From a checkpoint of a small contrastive image-text model: text encoder moe top_k, 31.0 epochs.
Rows from block 3 of the text encoder, named by matrix and row number. Rows with one number belong to one attention dimension. Each number is 128 + 24 x the weight over its row's rms, rounded and kept within 0 to 255. All counts start at 0.
# q: attention query (text_encoder.blocks.3.attn.q.weight, 240x256), inputs 0-85
# k: attention key (text_encoder.blocks.3.attn.k.weight, 240x256), inputs 0-85
q.206 [140 181  94 153 120  95 142 120 160  94 139  75 143 158 101 119  99 158 156 133 104 116 141 112 109 147 136 124  86 178 124  84 141 141 127 125 107 141 100  75 145 100 120 148 122 110 120 121  97 145 120 113 145 166 178 143 158 181 142 124 106 112  94 127 114 157  99 101 124 147 140 162  80 150 116 140 102 138  97 128  82 104 132 175 124 130]
k.206 [179 121 141 109 149 139 124 122 130 152 123 112 136 154 123 116  95  74 170 120  75 114 118 132 121 120 140 138 148 165 132 148 106 162 106 117 137 128 119 154 105 140 137 156 101 157 132 109 163 137 126  95 111 113 158 154 134  98 155 133 126 110 188  58 136 205 127  66 120 166 131 108 102 119  92 119 141 132 167  83 140 180  97 133 135 111]
q.207 [147 126 160 166 118 128 133 127 163 115 164 150 129 150  99  72  69 116 122 108 117 136 127 133 130 137  93 110 119 125  97 102 129 101 152 124 124 125 126 123 133 142 123 151 101 155 167 156 109 172 100 115 139 168 148 149 135  91 124 119 121 144 165 157 148 142 105 170  92 122 107 152  85 131 115  78  97 140 127 139  62  94 120 118  76 153]
k.207 [ 77 145 127 103 101 137 116 142 120 194  88 115 124  93 102 126 125 158 130 151 111 125  93 144 141 154 126 179  97 136 106 112 173 103  81 140 113 119 130 126 118  77 149 111 185 147 114 124 122  96 164 141 125 128 124 133  85 146 116 141 111 114 146 131 113 140 150 110 125 121 140 140 144 165 143 123  82 112 150 100 145 126 108 109  99 115]
q.208 [ 91 138 120  92 111 157 141 140  85 129 127 131  88 116 131 122 126 134 134 131 133 137 108 149 133 152  97 109 136 149 150 132  77 137 135 102  80 121 101 106 141  92 127 117 155 135 110 147 146 118 147 142 133  97 120 146 152 110 132 120 199 140 118 139 155 143 116 125  99  82 180 168 188 117 153  84  82 144 105 116 114 117  91 160  96 110]
k.208 [ 76 140 127 107 145 119 114 130 140  88 103 108 134 145 140  80  76 104 108 118 139  99  84 119 156 146 110 125 127  87 138 116 113 125 128 111 126 150 137 114 103 120 126 132 127 131 135 131  95 153 129 138 101 175 129 129 159  96 111 118 105 133  89 138 121 115 133 191  82 110 116 132 135 147 165 132 141 137 173 134 123 135 114 136 123 134]
q.209 [120 112  83 114 111 127 148 138 126 135 119  99 140 152 130 120 159 114  99 136 113 109 128 129 142 121 178 180 143 133  76 141 141 127 111 119 151 136 126 110 112 133  85 127 104 152 130 144 158 111 139 132 116 151 140 109 123 109 135 153 120 123 118 105 171 133 133  77 119  95 146 102 131 105 145 195 170  81 133 104 153 108 134 126 152 134]
k.209 [142 140 166 179 116 120  91 133 130 117 119 144 108 135 118 151 141 175 153 161 154 109 161 132 145 122 137  92 101 164 115 129 125 179 139 156 145 129 124 117 116 126 152 121 121 149 135  62  94 126 110 135 179 139 123 131 118 150 107 122 159 133 125 121 127 153 109 125 184 137 123 101 113 135  98 130 128 122  76 122 102 128 156 105 160  75]
q.210 [143 157 149  95 100 109 101 109 134 115 134 113  90  92 152 104 154 175  94 158 151 171 142 128 161 126  90 113 128 151 118 160 128 115  96 134 110 124 109 121 164 151 154 116 151 128 109  88 126 158 133 130 172 116 129 131 107 140 121 159 162 162 127 123 143  75 131 109 107 147  95 136  92 146 104 107 105 145 128  92 129 114 115 107 150 112]
k.210 [102 123 108 158 129 116 105 136 155 141 128 154 154 125  69 118 120 116 129 151 133 153 112 126 132 117 107 117 106 150 134  98 119 120 147 140 100 102  90 134 147 108 116 118 183  97  82 136 135  99 109 132 122  80 137 122 136 126  97 136 134 155 137 165 108 119 173 117 127 123 108  97  76 169 148 139 107 137 140 103 157 123 136 137 136 120]
q.211 [161  91 151 122 137 139  99 123 135 193 139  97 107 125 128 160 139 201 132 120 170 128 116  99 162  96 186 132 105 138 108 131 148 102 133 149 116 119 136 157 119 134 129 115 111 136 113 111 121 124 143 113 153 149 166 132 137 131 118 135 154 144 135 148 117 121 129 114 121 138 116  88 139 114  98 110 109  85 115 136 126 144 122 113 116 144]
k.211 [113  78 144 143  94 133 123 139 125 114 167 197 152  80 121 173 135 148 135 168 113 136 162 126 128 131  71 130 123 133 159  85 117 130 115 142 105 102 128 130 128  63 142 117 143 119 143  61 153 106  94 158 134  89 111 140 148 133 124 143 136 137 104 121 114 123 184 138 112 152 123  95 159 154 136 126 152 168  89 116 142 147 132 123 134 112]
q.212 [161 160 129 152 108  95 120 114 126 118 126 133 153  96  66 103 131 108 132 152 101 165 120 104 122 134 127 111 127 148 153 134 118  81 127 151 103 114  99 134 132 149  78 120 155 113 120 163 115  87 127 105 134 115 124 142 180 190 126 165 116 157 150 112 114 188 121 111 151  86 135 143 109 131 162 144 126 164 112  89 103 111 123 154 118 149]
k.212 [ 96 141 133 132 129 171 126 143 134 134 137 116 159 143 130 158 103 103 139 152  67 120 124 144 149 121  97 125 153 118 127 136 109 107 145 113 130 162 126 133 128 169 126 161 142 134 110 128 149 154 151 107 105 104 133 141 124 121 129 156 160 145 118 100 121 175 126 100 138 151 100 181 129 154 116 150 114 110 123 135 152 119 124 112  89 152]
q.213 [101 116 149 129 123 175 127 130  85 157 111 103 136 142 115 131 176 148 125 158 108  95 137  91 140 112 162 188 118 109 112 152 138 100 164 166 120 117 147 111 135  98 140 117 136 109 129 157 156 119 143 173 117 122 128 109 127  98 130 110  77 112  98 138 159 160 136 129 142 100 157 106 143  98 119 137 127 163 118 114 164 178 128 129 130 136]
k.213 [140 131 146  78 144 117  87 100 117  53 107 110 146 142 159 134  75 129 121 131 135 117 108  96 112 138 117 117 144 143 134 139 111 115 123 131 138 117 137 145 116 133 154 146  81 133 177 148 127 109 134 137 156 173 107 136  99 107 131  98 146 120 132 123 130 106 143 162 146 127 166  96 181  86 103 136 121 116 159 138  57 130 180 145 109 115]
q.214 [155 146 148 129 126 124  94 109 167 110 150 135 138 124 102  95 128  94 127 157  86 164 120  60 119 124  60 165 140 143  77 139  75  95 133 109 136 136 171  81 101  83 126 102 134 130 128 174 127 162 142 178 118 101 104 130 143 108 152 126 138 120 133  87 110 111 113 142  81 140 160 143 132 143 151 127 123 158 105 129 123 142 157  92 119 104]
k.214 [119 194 112  98 123 140 121 140 125 124 101  63 127 117 128  96 132 134 128 137 128 106 134 116 156 122  92 136 149 152 106 139 138 103 106  92 150  97  99 101 141 177 134 148 145 152 102 207 146  74 132 177 131 134 143 130 120 145 113  68 141 141 116 130 110 156  98 130 120 129 144 145 106 148 146 118 100  90 193 140 149  93 113 138 146  85]
q.215 [105 128 112 142 152 139 119 112 125  97 115 126 144 141 155 143 162 128 128 130 100 126 101 156 138 165 127 133 153  68 145 104 121 155 144  69 121 125 140  68 167 111 166 170 115 164  88 125 146 143  96 114  87 150 164 119 110  78 152 122  98 108 104 138 148 104 101 116  85 167 120 132 105 172  66 161 153 114 126 146 132 159 139 103 109 146]
k.215 [145 144  84 137 145 114  93 128 150 142  93 141 125 112 120 122 171 136 139  95 132 144 135 167 142 132 109 117 120 133 128 117 164 172 129 146  87  93 128 100 128  61 138 163 142 176 107 102 154  97 117 125 176 146 116 146  90 131 140 134  95 153 103 164 146 132 157 126 156 123 137 140  83 140  95 103 123 153  92  99 116 142 129 148 138  96]
q.216 [130 133 153 138 134 139 111 139 102 144 120 154 129 127 118 152 102 153  96  98 121  78 129 147 109 129 119 137 113 114 112  95  88 133 113 139 109 107 107 147 100 159 177 120 117 111 152 176 100 124  92 148  83 120 170  81 148 126  99  96 116 121  93 129 122 120 129  99  96 133 100 144  85 139 120 129 141 125 122 145 139 133 159 137 151 135]
k.216 [145 164  86  85 126 118 127 141 119 138  79 169  94 132 163 140 130 125  94  61 179 111 134 145  97 155 162 111 141 169 110  83 131 144 129 145 122 108 143 154  86 112 147 115 124 139 109 160  86 155 133 155 134 144 138 118 100  62 123  90 140 121 138 173 143 136 167 141 160 119 157 154 162 135 181 109 112 113 153 119 129 111 142 110 128 167]
q.217 [104 184 161 146 138  78 133 141 136 131  99 153 101 123 129 116 157 126 105 136 146  74  53 175 105 175 140 140 128 105 143 103 140 100 122 122 148 121 148  75 115 106  77 145 111 130 139 137 122 124 140  80 143  99 139 117 102 214  76 138 143  97 112 161 128 143 100 124 129 153 183 118 121 142 165 103 121 129 109 117 116 129 151 114 114 135]
k.217 [134 151 141 131 140  88 109 102 166 121  69 133 164 123 104 156 145 133 111 106 103 171 136  72 131 172 149 107 165 165  92 140 156 143 127  96 124 126 131 128 101 122 163  96 144 111 117 140 137 108 116 127 109 107 193 124 123 124 149 146 122 108 120 124 115 168 113 126 126 131 144 105 104 126 156 121 120 115 135 110  70 100 131 138 104 140]
q.218 [123 141 136 139 172  94 127 141 178  85 115  66 154 137 106 118 133 117 146 136 136 174 143 107 116 147 156 129 100 117 114 136 121 110 145 145 149 126 160 101 161 102 129 128 124 113  81 156 126 141 159 105 140  90 120 137 115 131 194 122 144 120 162 135 119 122 157 135 116 134 136 163 124 143 142 148 152 123 111 113  86  97 112 113 112  71]
k.218 [156 142 127 158 139 141 126 109 127 115 111 146 106 120 106 134 168 100 102 132 128 109 133 149 133 110 112 139 109 180 117 142  97 143 114  72  91 131  91  84 144 138  89 156 120 153 128  82 153 144  95 141  56 178 151 112 102 165 100 131 148 132 169  99 165 139 120 108 124 143  94 161 135 106 103 108 125 210 130 139 166 118 152 169 134 103]
q.219 [ 87 187 128 130 145  98 158 141 111 104 124 173 120 142 129 115 144 132 145 133 114 132 138  95 112  82 134 163 133 157 119 166 125 139 105 115 107 161 111 158 138  87 106  65 119  81  84  96 124 129  98 138 108 127 139 125 110 161 178 125  95 138 128 117 132 143 137 117 175 169  81  97  91 152 142 180 156 121 133 121 113 146 127 162 179  96]
k.219 [179 153 163 169 135 154 138 134 162  99 137  85 141 107 137 136 150 138 124 140 125 168 152 140  79 104 127 184 126 214 124 106 135 137 176 169 116 146 107 133 149 125 135 123 118 169 113 122 111 142 128 111 161 179 105 140 148 129 148 112 137 135 122 116 160  60 167 125 100 152 129 129 121 130 112  89 117 103 110  89 106 123 152 154 121 133]
q.220 [ 99 125 170 126 138 136 118  86 106 163 150 107 155 133 115 132 122 108 124 150 118 141 102 126 121 136 133 149 124 105 109 129 129 140 141 165 120 106 108 109 149  91 108 134  96 144 134 149  96 148 170 131 138 136 152 112 120  87 127 125  99 129  87 129 116 128 137  80 132 140 110 125  99 122  90 133 141 101 137 135 135 116 112 158 121 108]
k.220 [115 121 132 143 133 116 117 137 111 127 153 156 124 106 165 134 132  79 132 134 175 147  95 119 128 122 120  79 133 157 147 131 117 129 153 105 143 107  95 122 100 123 140 162 174 132 133 162 118 128 159 124  97 142 132  99 121 125 134 114 109 165 120  97 129 153 117 115 111 110 122 151 109 156  69  93 139  71 139 159 148 182 181 143 120 144]
q.221 [159 107 103 140 132 123 152 156  81 125  88 110 121 136  96 123 139 124 148 138 142 127 119 143 111 154 171 169 142 103 129 133 125 104 133 108 119 123 144 111 122  92 100 125 125  97  99 126 124 127  76 149 146 152 115 110 133 126 156 115 149 137 137  93 124 132 140 124 155 144 130 110 202 113 142 110 144 157 175 160  94 158  90 126 144 111]
k.221 [148 147  78 151 101  88 140 120 138 141 163 170 132 140 144 140 108  95 134 159 115 171 123 143 126 115 128 115 149 112 119 135 113 142 123 104 141 155 145 112  86 150 134 141 131 146 124 130 144 111 119 110 106 146 116 131 115 147 157 158  95 138 120 126  84 168 124 139 146 183  69 164 111 170 111 126 143 119 160 126 137  91 154 174 104 150]
q.222 [170 120 120 113 139 100 149 155 118 130  89  57  90 100  94 144 119 124 142 172  92  60 121  87 174 117 134 150 109 121 107 119 118 104 134 118 103 143 147 150 100 147 139 115 109 101 107 129 167 139 133 131 137 126 143 169 152 141 109 134 134 145 147 143 118 142  91  89 120 132 126 177 169 133 106 120 130 110 126 151 156 166  59 134 127  94]
k.222 [107 176 127 175 104 144 154 136 150  81  96  84 132 108 150 139 120 127 171 123 128 120 156 163 121  99 130 111  78 101 108 145 130 110 135  97 133 109 102 107 151 134 114 161  88 136 107 136 158 163  95 171 120 140 149 119 148 114 138 125 125 146 136 120 115 148 106 127 125 154  99 136  77 146  98 133 130 147  96 137 116 130 115 117  97 125]
q.223 [133 108 147 149 113 142  66 151 167  80 110 163 127  74 128 178  95  87 134 131 117 123 134 147 175 123  87 126 161 154 128 118 103 162 137 127  92 100 111 102 184 149  88 139 128 108 112 164 122 111 132 169 129 149  89 136 156  93 115 137 123 138 120 128  98 106 147 131 107 132 112 103 166 139 116 142  96 114 116  98 119 172 118 121 117 119]
k.223 [109 168 100 140 112 107 161 123 138 118 140 107  97 115 112 109 150 100 160 156 113 113 128 130 124 105 143 161 147  99 148  62 125 158 133 130 108  89 115 159  92  85 102 134  99 113 184 142 142 121 118 147 137 140 116  88 132 129 120 135 116  98  91 138  98 103 122 160 123 162 148 121 111 131 121 142 166 182 128 108 184 159 123 112 131 153]
q.224 [111 115 103 154 132 135  71 124 137 103 163 185 118 117 119 165  70  99 142 134 123 142 151 113 136 152  83 165 165 130 126 126  70 110 138 184 143 142 128 140 130  95 105  91 113 146  70 122 115 147 135 139 139 142 101  80 120 135 151 163 143 137 128 104 119 130 171 119 134 132 104 123 124 115 160 155 120 111 135 142 107  93 143 123 147 142]
k.224 [ 97 151  92 149 164 156 116 115 128 128 106 131 159 160 152 162 109  93 148 151  81  92 119 124 110 129 108 117  99 138 116 136 130 153 121  92 144 142  87 139 120 119 122 106 128 105  89 146  90 112 149 137 118 108 111 138  82 131  64  90 135 132 122 141 128 104  96 134 126 154 127 170 156 136 135 137 109 111 112 153 156 114 135 122 152 142]